Weights of a small model that answers yes/no questions on an image's attributes.
Data: trained on rosettes with rotational symmetry, 195000 training examples.
Rows from block 5 of the image encoder of a small model that answers yes/no questions on an image's attributes, named by matrix and row number. Rows with one number belong to one channel. Each number is 200 + 30 x the weight over its row's rms, rounded and kept within 0 to 999. All counts start at 0. After the name is the row's rms in percent of the matrix's.
After each channel's rows are labels from the 100 images, of 14976, where the channel reaches its highest value: "top examples" is what is common among them; "colour at peak" is the nearest of a few named colours to the mean colour under the peak. Only what is clearly more common there than usual is listed. The data: rosettes with rotational symmetry. In brackets: how many of the 100, against the usual share in percent.
# r30: branch 2 reduce pointwise conv (encoder.blocks.5.r3.0.weight, 60x240x1x1), inputs 0-119
# b30: branch 2 3x3 conv (encoder.blocks.5.b3.0.weight, 90x60x3x3, transposed, each kernel summed), outputs 0-89

r30.49,094,250,209,153,201,177,222,188,161,190,193,222,227,218,208,167,195,216,267,191,188,229,219,185,220,215,209,220,283,185,264,207,175,192,251,198,158,177,217,206,161,196,227,194,244,174,199,161,241,208,188,181,219,204,162,185,186,186,151,176,211,222,185,176,227,131,151,148,194,193,186,170,216,223,202,213,185,190,208,125,207,226,204,175,252,223,199,188,234,190,166,252,141,208,179,250,181,182,186,242,180,234,208,206,211,201,197,225,216,205,216,197,179,212,217,129,233,194,214,169,207
b30.49,100,226,208,194,211,185,182,169,265,136,221,187,239,181,204,172,224,129,157,172,212,189,209,197,202,193,158,177,159,186,154,194,237,221,248,172,128,218,212,224,177,168,215,184,166,167,261,230,222,265,187,191,235,232,241,220,216,200,212,215,186,194,170,250,220,262,234,233,178,176,216,196,214,187,182,206,229,183,210,196,247,183,190,175,221,174,208,193,174,248,236
top examples: vivid (100 vs 14.7)
colour at peak: green (37 vs 5.5)

r30.19,102,217,180,226,202,193,212,259,232,203,177,210,155,213,191,198,182,209,174,230,173,196,225,211,218,220,223,221,186,134,154,247,198,190,165,193,139,164,206,183,235,154,100,213,202,198,198,176,246,137,203,172,149,174,164,180,195,164,180,163,200,154,194,209,164,237,221,202,147,188,191,235,175,201,254,147,264,166,224,199,241,238,182,166,228,197,272,185,188,213,197,160,154,207,199,205,180,159,229,174,219,171,166,235,137,224,171,239,213,213,153,213,203,171,248,213,236,231,157,191,187
b30.19,132,194,205,180,183,182,222,201,231,199,151,201,211,209,230,230,186,225,231,248,283,196,267,215,209,209,197,170,243,201,207,158,223,195,201,130,170,284,175,247,152,211,194,209,206,146,199,163,191,178,137,224,140,179,216,199,199,231,185,210,227,230,242,184,228,181,195,162,229,175,202,210,214,245,244,193,202,214,182,206,212,164,171,167,201,180,229,231,201,167,220
top examples: cool (96 vs 14.5)
colour at peak: green (41 vs 5.5)

r30.54,103,227,186,181,177,166,229,193,234,200,199,193,183,208,239,210,174,205,165,252,195,178,254,199,231,206,211,220,225,214,152,181,193,305,201,212,190,149,190,163,166,186,230,212,140,183,162,145,244,228,232,193,176,216,232,187,241,173,173,216,182,154,243,168,146,190,163,221,188,174,204,192,264,199,232,214,250,215,213,277,234,165,208,195,207,198,246,140,233,159,183,201,243,177,199,174,167,210,188,163,156,205,202,179,174,183,190,185,185,242,214,203,158,233,164,249,231,209,227,168,205
b30.54,101,187,187,252,203,252,212,246,199,254,184,228,203,181,200,205,181,198,199,165,209,191,154,226,140,203,190,211,163,188,187,197,293,186,152,203,183,164,200,242,168,166,187,238,183,174,196,177,237,211,176,214,175,189,207,175,212,249,169,164,204,185,246,218,186,207,229,216,181,225,206,117,197,184,217,205,204,198,175,119,220,241,219,179,267,219,179,178,197,193,157
top examples: vivid (100 vs 14.7)
colour at peak: green (32 vs 5.5)

r30.17,105,152,203,195,217,158,236,167,188,199,176,197,181,210,204,192,152,179,199,147,141,231,208,232,231,183,206,133,211,170,145,246,197,204,258,244,223,222,179,243,220,201,180,209,142,220,204,191,197,274,169,171,220,160,186,181,214,284,184,244,229,181,188,147,195,178,242,198,186,235,186,199,199,178,222,173,204,209,207,278,222,259,193,183,193,181,228,226,204,244,218,208,231,258,200,157,195,215,181,192,166,170,149,209,212,228,183,187,158,190,215,222,185,196,189,181,237,229,196,242,205
b30.17,090,193,189,213,154,231,156,160,198,187,166,174,208,149,124,225,190,196,162,207,171,154,208,200,214,207,201,233,191,152,210,209,253,182,195,186,142,200,181,211,146,215,161,230,196,202,217,177,181,169,221,212,212,186,195,190,219,247,171,205,169,219,216,251,169,164,226,243,166,221,178,219,206,175,128,202,200,220,211,219,216,267,216,142,230,203,140,200,195,262,188
top examples: vivid (84 vs 14.7)
colour at peak: green (36 vs 5.5)

r30.20,105,234,202,176,179,196,207,158,188,201,189,227,230,215,220,204,200,122,190,246,148,236,213,178,215,228,212,211,215,227,224,153,190,205,198,200,183,221,152,205,200,182,178,254,248,245,186,213,224,219,205,259,227,199,144,192,231,176,203,170,252,215,190,199,198,190,200,191,188,231,223,181,157,205,227,169,244,201,209,198,165,217,189,174,207,201,168,193,160,271,205,182,208,157,218,210,204,212,168,211,126,228,221,294,200,245,164,216,143,161,172,157,201,181,213,187,121,268,163,228,203
b30.20,099,185,218,237,166,152,209,244,218,206,249,192,199,196,208,188,222,196,193,207,203,174,187,204,164,163,216,233,211,158,183,183,162,131,229,255,155,130,179,268,195,253,177,212,174,179,210,181,215,188,148,179,201,195,176,129,193,173,228,212,192,234,186,210,232,179,148,162,201,203,200,209,207,207,195,183,203,205,141,168,213,194,194,137,204,220,171,214,214,256,260
top examples: vivid (96 vs 14.7)
colour at peak: green (40 vs 5.5)

r30.7,099,190,212,183,199,213,233,173,225,208,185,261,173,194,217,223,192,179,157,167,176,188,259,199,154,283,176,202,239,215,252,168,202,202,222,216,214,161,225,188,145,188,175,159,227,224,171,217,178,221,248,210,180,231,244,192,237,140,194,216,205,206,212,219,166,171,224,245,232,181,193,164,157,215,185,214,246,163,198,198,196,142,216,180,124,239,243,163,214,199,161,235,205,227,149,218,173,177,137,174,191,201,161,211,191,201,190,187,179,206,131,203,246,200,202,210,207,208,204,189,207
b30.7,111,180,179,186,165,233,232,182,190,182,208,221,106,171,217,187,168,220,172,166,214,212,209,204,161,174,174,177,223,158,196,197,185,177,213,246,259,194,126,235,187,192,189,159,164,215,138,208,174,234,183,164,185,191,189,193,183,141,183,241,188,198,249,190,213,187,201,239,168,194,190,252,139,177,187,236,209,155,202,227,231,218,199,201,153,238,185,195,181,187,252
top examples: vivid (97 vs 14.7)
colour at peak: green (26 vs 5.5)